{
  "train_examples": 78125,
  "upsampling": "transposed_conv",
  "one_sided": true,
  "steps": 12000,
  "lr_schedule": "constant"
}
Rows from block 6 of a small spectrogram enhancement model, named by matrix and row number. Rows with one number belong to one channel. Each number is 128 + 32 x the weight over its row's rms, rounded and kept within 0 to 255. All counts start at 0. Numbers have three digits each. After the name is the row's rms in percent of the matrix's.
After each channel's rows are labels from the 100 clips, of 14976, where the channel reaches its highest value: "strongest on" is what is common among them. Only what is clearly more common there than usual is listed. The data: simulated modem signals in the audio band. In brackets: how many of the 100, against the usual share in percent.
# convs1: first pointwise conv (model.mid.0.convs.1.weight, 192x192x1x1), inputs 0-63
# convs3: second pointwise conv (model.mid.0.convs.3.weight, 192x192x1x1, transposed), outputs 0-63

convs1.53 093:161116136090126119181125162122098108062131122137155140173186154117103141170139171131147116094160103132166089111129094134127143129062146123135204138103051086164145201100086225085080166097109157
convs3.53 101:169130153121107124167148128091136065122097158142150103071092151152134149144139136121107167087138127089114152127105160148103105132139142123137042180166157181147120110145115152077134149165129155
strongest on: burst (93 vs 30.6); carrier: 1.5 to 2.5 kHz (55 vs 25.2)

convs1.98 082:108086125142061139143109166108110116071128085133145078125119134148095094120096130145144117114159131143151114139135154111119171184124099102132116151150161195119150203147090130101195137134120146
convs3.98 089:098098111173141126112106118210163142121121103125084159162144063065162119150121040098112090135154088176122121184136136106114106115138132113137124107052130111133116093144123110161085119105121108
strongest on: burst (78 vs 30.6); carrier: 2.5 to 3.5 kHz (63 vs 24.9)

convs1.96 144:124142135114104146094155165094127082157118192129094124065090108150137052113150083100105136106100127115145179124169116110121164151090169181164111110106117097123117172123168109129093109158124125
convs3.96 118:083119130210102182125098130140099123104126110123077130166119101163098166152143217127103153125131196117106167106116119181120187133104131108126147112157119135117218164117116167057133157114125125
strongest on: carrier: 1.5 to 2.5 kHz (99 vs 25.2)

convs1.185 106:081158154132142139102121119113151124110076146127108110086110107175141113057136154209152131130092115151148137135132145123145124150116092175159122155168079185087141054095137081117094057114126150
convs3.185 097:090158135155128177194083113151165117124140064125078120145139135117158070093196121081086148176111134123071132161111138086158175142126110160165082123162177144109186138126118121042118158105153156
strongest on: burst (80 vs 30.6)

convs1.4 115:109117156082100074176126075223143125106114175128151127157121081124146159184144183047104119113140090067141082171103099110102123158103164136172127141105069096111131157129077113132111103115093166
convs3.4 103:140111143057153077058222126069131132138113174145160122064140119138113165116110130154187136130176134105200136056108142183120053132153130117113160140126121142140087108079157175179127116113102124
strongest on: burst (86 vs 30.6); carrier: 4.5 to 5.5 kHz (54 vs 24.9)

convs1.176 077:136136154144141109146131157093123133150154124175104144130121187116140138136173126130167180114178061087154139112183107111155148073176132117099142148135146137101141078169141162158173143176118136
convs3.176 086:125099106143115114084161168169197160119077102140110154138139112086071140132143099139072107125150139131177094159108163109137105064110123133142111131120121085120154057148145068149108103130157156
strongest on: burst (74 vs 30.6); carrier: 2.5 to 3.5 kHz (74 vs 24.9)

convs1.10 133:090122122045161153175165131089141073107215213157079113097121125131128091119107124119137161136110148145124101089135109114092229096043151172105108093116133175091083135129119121121111116193168123
convs3.10 117:092133135210126165128074135131096123102140091125063123195120097152133152131170209131134134128116221160133168110119150158087154102118128105127160112146129091131214158121135133076120143082124095
strongest on: burst (61 vs 30.6); carrier: 1.5 to 2.5 kHz (52 vs 25.2)

convs1.100 126:098127143158117064118147187139147050118142156147099135140105113149078170184120079113205132122120127130123142175117143160145175196147138163142173113125159127144120116171124122120119181112082100
convs3.100 129:080097159146107171110081105090124132135203133109086172089145078102137071079157115083085129141155142139111152198128121076116115117108152157147120089072167088158142000147141178147154129153148095
strongest on: burst (81 vs 30.6)

convs1.125 101:145130125133167115151191103134111118123114161161139095168178119145114161186122133206056132157079101069103142112068131144148071132081156129077124100144090096130119129142186102087044158168161113
convs3.125 113:159137140080134134116191166072196179152109114120126127050127146124131124067157162132136175106117224089191130119130190125105131153136094133096169145155095152127068095155170103176117117147168158
strongest on: carrier: 3.5 to 4.5 kHz (68 vs 25.1)

convs1.37 107:145117119151109115123114158120133184112156161122108093126126135116137182108182124179161074108114119204145102162129145154131064130151131100053099162134113106080120167135164130138071087190149126
convs3.37 100:090160078106118103166131135154149128137148106149064114148188156090113099116122120078076139177101110176066119201120155067162140128112082189113088071129114154072114136105136126039133144086160182
strongest on: carrier: 1.5 to 2.5 kHz (72 vs 25.2)

convs1.20 132:121087104179083113120120100101124140184161087073105132082103076115086161067140107163186109128096130142134107133090201173134101099147103179115125159212106099138090116053201131165148128106131157
convs3.20 126:110082082152160121098119156214121099121081177115151124150088143134147121181091133165175134095083084114131094120145149097143145117155085115126138127102098076101127220105090078150083120142050123
strongest on: carrier: 1.5 to 2.5 kHz (52 vs 25.2)

convs1.190 073:160139069120076157178124129144097117097058108079111132138117151092105141097124158147143106092201087137171118156156091139064172106118162185124164134150109128150172088115087150127184129127142103
convs3.190 049:078148176156105098153136088129124113118108075083156148111103145148170166124206153101095172147170121119099167146176150106107103139138171089154124097120131149163082171128076146193152117111186083
strongest on: burst (87 vs 30.6); carrier: 2.5 to 3.5 kHz (55 vs 24.9)

convs1.134 114:129132165138086183128119152181132075148171124136150172102144101152118118088176098181175147092149114141143214099074128164116128105112108118092078152149104122140122151081180063088165199156099080
convs3.134 114:173168132101154121120225134081113164108110102122153116140131130117092133100186152152120188120146187087190104084100155148104149173119124143091151163174104166104082147160167072175091153146169135
strongest on: burst (70 vs 30.6)

convs1.191 070:154070123153111160131107132130137148136172087120138139125153139077142099151147129142100013127096147083125148114098117109163092115095086107098111108109134090165130149114097143118108161107111107
convs3.191 075:141101107172168135110174079149106097123145140103116162125083098121186107131106113147081168108175097141173081101124123097117089124101115124112109127117114124136212129148133066119108132178144124
strongest on: carrier: 2.5 to 3.5 kHz (59 vs 24.9); 800 baud (52 vs 17.6); OFDM (32 vs 6.1)

convs1.140 113:089139102153185140116151133150134132110101152088157145129180110197119148080121181122165137091180137119133148150167156112112076137109107080162092191162110133067137094123161124098092093183127114
convs3.140 099:087137085112125134160144148153147156139184104134043119114184110078144101074135096082097107124118115164086096182116139043148146113116102194117102110063125131102147110105110161115144149122155088
strongest on: burst (91 vs 30.6); carrier: 1.5 to 2.5 kHz (89 vs 25.2)

convs1.161 115:123184087173147117097126112129141118148123100046122137110141085068148150129118118157119138143145085189148129166218143116157104070131083082130087117183179157111163106131124126131119070193101164
convs3.161 113:107169111190141189208084114172153090122145066096091110168126111121151093120188113108065142175095127125051147146110101101162156126121113158147093103138165139098213165146106125071124156123167108
strongest on: burst (89 vs 30.6)

convs1.145 077:162128173159042094127137142117075135086114088161107096115108071121105099182083167081116153096149115137131159128151100120121089196134109099113202149108103136157144135109148105174170124156133087
convs3.145 080:135142093109161136111183159167170187118163097141059162117184132084161093122115058124108089154112101186122096174121130118135139136143102205132144141050117111082105135132140086162156129083135157
strongest on: carrier: 1.5 to 2.5 kHz (84 vs 25.2); frequency hopping (38 vs 6.4)

convs1.16 113:118154165138169169170148123135138103114136120101107169086174119162088114190075158168099232109130097193146108144178112104119130130143133137113119082157081174152141175160164161123101062103091166
convs3.16 098:135107164107112070073155127093076177131146134146139146119140127155073128146124171144182131122165116142167128071151152192112094109127151111117154121136102116161073095130155115188144136141089128
strongest on: carrier: 1.5 to 2.5 kHz (77 vs 25.2)

convs1.14 088:153091190119077105102123173165116135135080057020121168132120126149140066175121164109111150104165134094161157106184106096098053146157141154132195115125105143210132106105092149080172140095095097
convs3.14 092:153129149159145128174086107143174088132137167100104161128088134104130134183136101141112106076137101091135125145119202142069082135121142131134097173100118113126199147141135110104126114104089106
strongest on: burst (95 vs 30.6)

convs1.137 102:060176136140147184135155121133151076154117137079200154171110143126147182113094124174105158174177185100130126126116120141152098153117104107112073139180087130102169115104163119136144121108097122
convs3.137 104:131114104119094117165097128187135190121129131152125147091153105114145095077117127081123126124122236142176160137115140136086150113127130143144125140099122125156127022099140165129123106129155169
strongest on: burst (68 vs 30.6)

convs1.55 078:130141118131168134134129189121164149160123110121121124117151094143078077144116142090110145072194140181157151096136083093108149165142082131099155080107092098180090122160127173031096171116122113
convs3.55 086:112172093135109136114128149099104155114094131108079115123172114178088156149162202146144101140136176139095153139126100179138208118129123082126162113191100133117171158115125161125134151148122119
strongest on: carrier: 1.5 to 2.5 kHz (97 vs 25.2)

convs1.149 105:136094117123129137149155077094141121112106103087113173090145134098160053121054154074104112106049139156121080145111110122145127081194086177085093073120156143085143121121166118145089016100156124
convs3.149 119:148135099086162064086175115163180112136162162186155135104157146087159101137117057056131106142159089147138081133172121087126130142155172111102130126094147141140077093106107067151101087116108183
strongest on: carrier: 1.5 to 2.5 kHz (93 vs 25.2); burst (75 vs 30.6)

convs1.132 101:108127146202131077146099145121122070122188151193118135131044173148108148189165103126160114125154136106097097142100175122145141118155161157092131066104111140129098172115139138119193159163096075
convs3.132 114:086116178134085176113114122149150123134179143131059128068111109135148075067141096072120142141172096130114187171124179119118120100136160138135110090093162072172143002147110142145174121162143140
strongest on: burst (63 vs 30.6)

convs1.33 136:079145193136118141116152114150186139114131134134100123091157068137121112109182094144161092126097145097149122047105105133103163098164155085138162122126148139117133135157110160087091061078138140
convs3.33 117:124101148103141131097162120089112087161134115124161130162099144130118158181137150168127118153097010127089076102139101124160102120129128140134132133137116119095134211152129090156161114119071092
strongest on: burst (68 vs 30.6); strong noise (56 vs 24.8)

convs1.88 068:168093098177152119154141167081111101113139104155104041193138057181170126092168126132053069126101166188133101135155157143206109098192129109183102158121111122089128097157090153141129127181161123
convs3.88 082:114167055072161082158163150117086143109144142134060124153167123090154108108121159098147122173105107154142113146115161168140168122113065157097146103112133130063113179061143124100102142101213091
strongest on: carrier: 1.5 to 2.5 kHz (68 vs 25.2); 800 baud (65 vs 17.6); OFDM (57 vs 6.1)

convs1.103 128:142118152114143112120115119121134160112143090134172155169120130168133131157099115169085140186198080125156148147106184144133226136125145140170151152134083159142162135127099116117121213101152138
convs3.103 114:116173127197129219191062103168144090123148099103109115179115125116159080124196080108080154162108119133056142170105142109156165135108118156152086092146141122117193127170098108066117153124160109
strongest on: burst (86 vs 30.6); carrier: 3.5 to 4.5 kHz (56 vs 25.1)

convs1.29 064:057143145116113136148092081101127155136121105076134112200131210169117123071168140155135097090199109120126098146095111146136149157152153085134120102125112155127125122164194124132166172117130138
convs3.29 072:131157102108119153092135112137145196132133168129121135115148086106090113093177079110126143071154130196164075163111115053156127105100121177158114142064119122133116100107108152055122096173166155
strongest on: fading (75 vs 29.9)

convs1.173 111:155100125110054179094087081163113136165138163109107193073120130124057143078142103124165103121141095117144096133183106100116109133147151118165135119137110139140104150132114110114201060136086065
convs3.173 114:153152098103155097142179111121153110137054128122179085139126162160087206142084135163161151123131131107196110085117133158153124130132103120121119161191121174109102255121105133093127129106115139
strongest on: burst (74 vs 30.6); carrier: 2.5 to 3.5 kHz (73 vs 24.9)

convs1.49 132:135079168168116127149107159154099184118172103102129154146113071069129130117120118195113114147161085157180107129143203114147130162149116124114176161165097103110119103157134189089112132151125122
convs3.49 128:109097113131120078057121174139069083134110190131208126119133157147117129197087168154172096130102087141123111114143101148149145098160110100152126154105104110120107163099103149143124090113027117
strongest on: carrier: 1.5 to 2.5 kHz (86 vs 25.2); 800 baud (40 vs 17.6); OFDM (27 vs 6.1)

convs1.30 098:149125139145171151208121147175154114110145072241127153207119158104137092158102142089089159130186087093148080124138136153089164118164164114112096079155121166146149152149080106101127151085141117
convs3.30 115:149132081158096157122062091099136123084126118132118119179158139126101165159027141121119110107131132135078183153147105137151166120110151142109082092133132134099144213113081139049136152147102136
strongest on: carrier: 1.5 to 2.5 kHz (69 vs 25.2); fading (68 vs 29.9)

convs1.74 096:125150046113143144143100085168148135142157119123098121086116151178149092117121112142115136116097119127117159207136142166129144147142132158178084003104081129153145101122160070122126094118099085
convs3.74 120:078144139122103163104129147161145116109170151141095118068121087135121084086155176057106149160105114096145193137130159148102123122101127131139165108121140068164159000163112164163165124156127123
strongest on: burst (76 vs 30.6); carrier: 4.5 to 5.5 kHz (71 vs 24.9)

convs1.180 112:130188108092022066151127113112122121137073136085138130135065154118139154146092143168143133149093150158102090084109131129155214098070102110210148113187149196125143167164131177136067117106155146
convs3.180 100:127171142144150152162151121135108110154154086125126125186109135129103180187137111151038140151102096118085108124118148108180099145113145161154134127153121149129193202165133076111118131084115087
strongest on: burst (61 vs 30.6)

convs1.114 134:092204096083093184156116132146109102094126111122155124119118155110159148159136144124175139109147158090148074071133137114051147089071105125082143106167146142077143136127157157143176127093117156
convs3.114 121:102131090106137099121161136130115181125144135117112120094161107101149086057106131122148131196183177099124149131141081115132150089135122129119162105124169110116078070090118176180138142157163160
strongest on: burst (90 vs 30.6)

convs1.9 118:201040131167130137118126097133126144138179094116134098114145128122119126015154126153146180115149125176120144122148151115104158168137106123115085255105106129076094115166162084123109133100112102
convs3.9 122:151108216151112162118041115109128124108104133114169141118063133148115122151126152163139115040118138085162163121119113158112064142134155090167134188132165137178141078179130143115103091139105121
strongest on: carrier: 1.5 to 2.5 kHz (65 vs 25.2)

convs1.159 125:147141110109089104134141085191178148112097111149129103177178148128139157160160185134079068143138124118136097154140121104122120150085171183106108082136158168099150084149107127166118072112108132
convs3.159 113:142084153065148080063221135087141152155115151151162143066125105162116162130093132139201132116187138101213112076142158164118064125168159088108182135131123132135082095117163155182101107131092119
strongest on: burst (89 vs 30.6)

convs1.141 105:117134166115132124145162081097117103163057133160150126080111105138145089062125104104137158131050150096091159075141148118124112118088083087215071113151161105126113155091115129143094072018161121
convs3.141 106:117160143097119115135152137068098134123104099147077175126180073154030117146171167093091135127133182130123169135145104112154089146136150165121166147080116202089125110170129116150136119178135112
strongest on: carrier: 2.5 to 3.5 kHz (70 vs 24.9)

convs1.170 070:120130117089143079152112164135086113113178161112121155138108157089139152148208158111120147088168136101138123126110087171123160125158077131174173120152177186085135088132100191171123136163181148
convs3.170 095:124111147093141136137159174117138163114115093125105148142123097124088061176198081054095122143122131170089149103121145118118094109134157149122112150074142179103110091153122066162120075128156087
strongest on: carrier: 1.5 to 2.5 kHz (56 vs 25.2)

convs1.164 093:150101166198083173143076150156121179169100104081150156122095095122110127073092080142122124119171063108153194164080156108112128096149161117151146182137103167184140153170092143078111154128134085
convs3.164 105:110141128125120156108149098174159150118174154095052141053143113105157123086093124091095121137173158124130152173125157091085166124109097129160110077109153072116170078118112145118115106132151138
strongest on: burst (93 vs 30.6); carrier: 2.5 to 3.5 kHz (59 vs 24.9)

convs1.188 118:156094125144159115101097146122082142151101077137111169196150112133130165115137131187153143111131152147065120145089118123105085168160156123098077171107119146161106084165099062075146039159146152
convs3.188 087:127128122088087125182108075092088133118115156152150108145181167127118139113082183100111122110090198148160114135099139153144127148102137159128177163150115131169126126104131156092136144129107146
strongest on: carrier: 2.5 to 3.5 kHz (87 vs 24.9)

convs1.129 087:130141082087154091094128066095102104112181171088106064107097167154152169130094146114164085108129154145148163096171092135131110130177168137125177090128125125103136141088127169135116128118135154
convs3.129 094:146096160117091137167030112117131106112101125125180088122096159162151138163139196108130144113086160113097157107105165137154117149128139141133064152162165189122158171101168160103134152151146131
strongest on: burst (92 vs 30.6)

convs1.171 087:115134150151106168142110133056119156139163169126099101048104155114134139114107150134139113140088139122146171086112112119209123123173058134187184140140185137118115131133147121142106131146138100
convs3.171 096:175095120121116120141123125145180144137154130093206107161145195107205148110110121180160132114138161125184116140132125153118161148135079093132114138146115116115094176093105176095151151080110190
strongest on: carrier: 1.5 to 2.5 kHz (66 vs 25.2)

convs1.76 123:138116145127079166169128136148148100127155155154093129049117132162145078083092147131038114147095097179135117175122104111164131106131135142086148112120118103117139075111180129149172117149086100
convs3.76 115:149130160070123067060228121086166128136115151143169144087141133154111189112096142136199143131182135110204125085142176151111097135169156116143178151121121121106088144126152122184120088126083120
strongest on: burst (80 vs 30.6); fading (68 vs 29.9)

convs1.58 106:143109135229141138150129105144151083186102152185119179087038111091136120138148107170168110172088073157141141161159124134167101088131096103132110136174152080103102065104069119105205081148110088
convs3.58 097:155116155093148055056217132092077156115154135130136139095149114152122143120150143140180117090161089132181105078149121154097104157146188079119177158120119123163077115139153119203131144147092091
strongest on: fading (63 vs 29.9)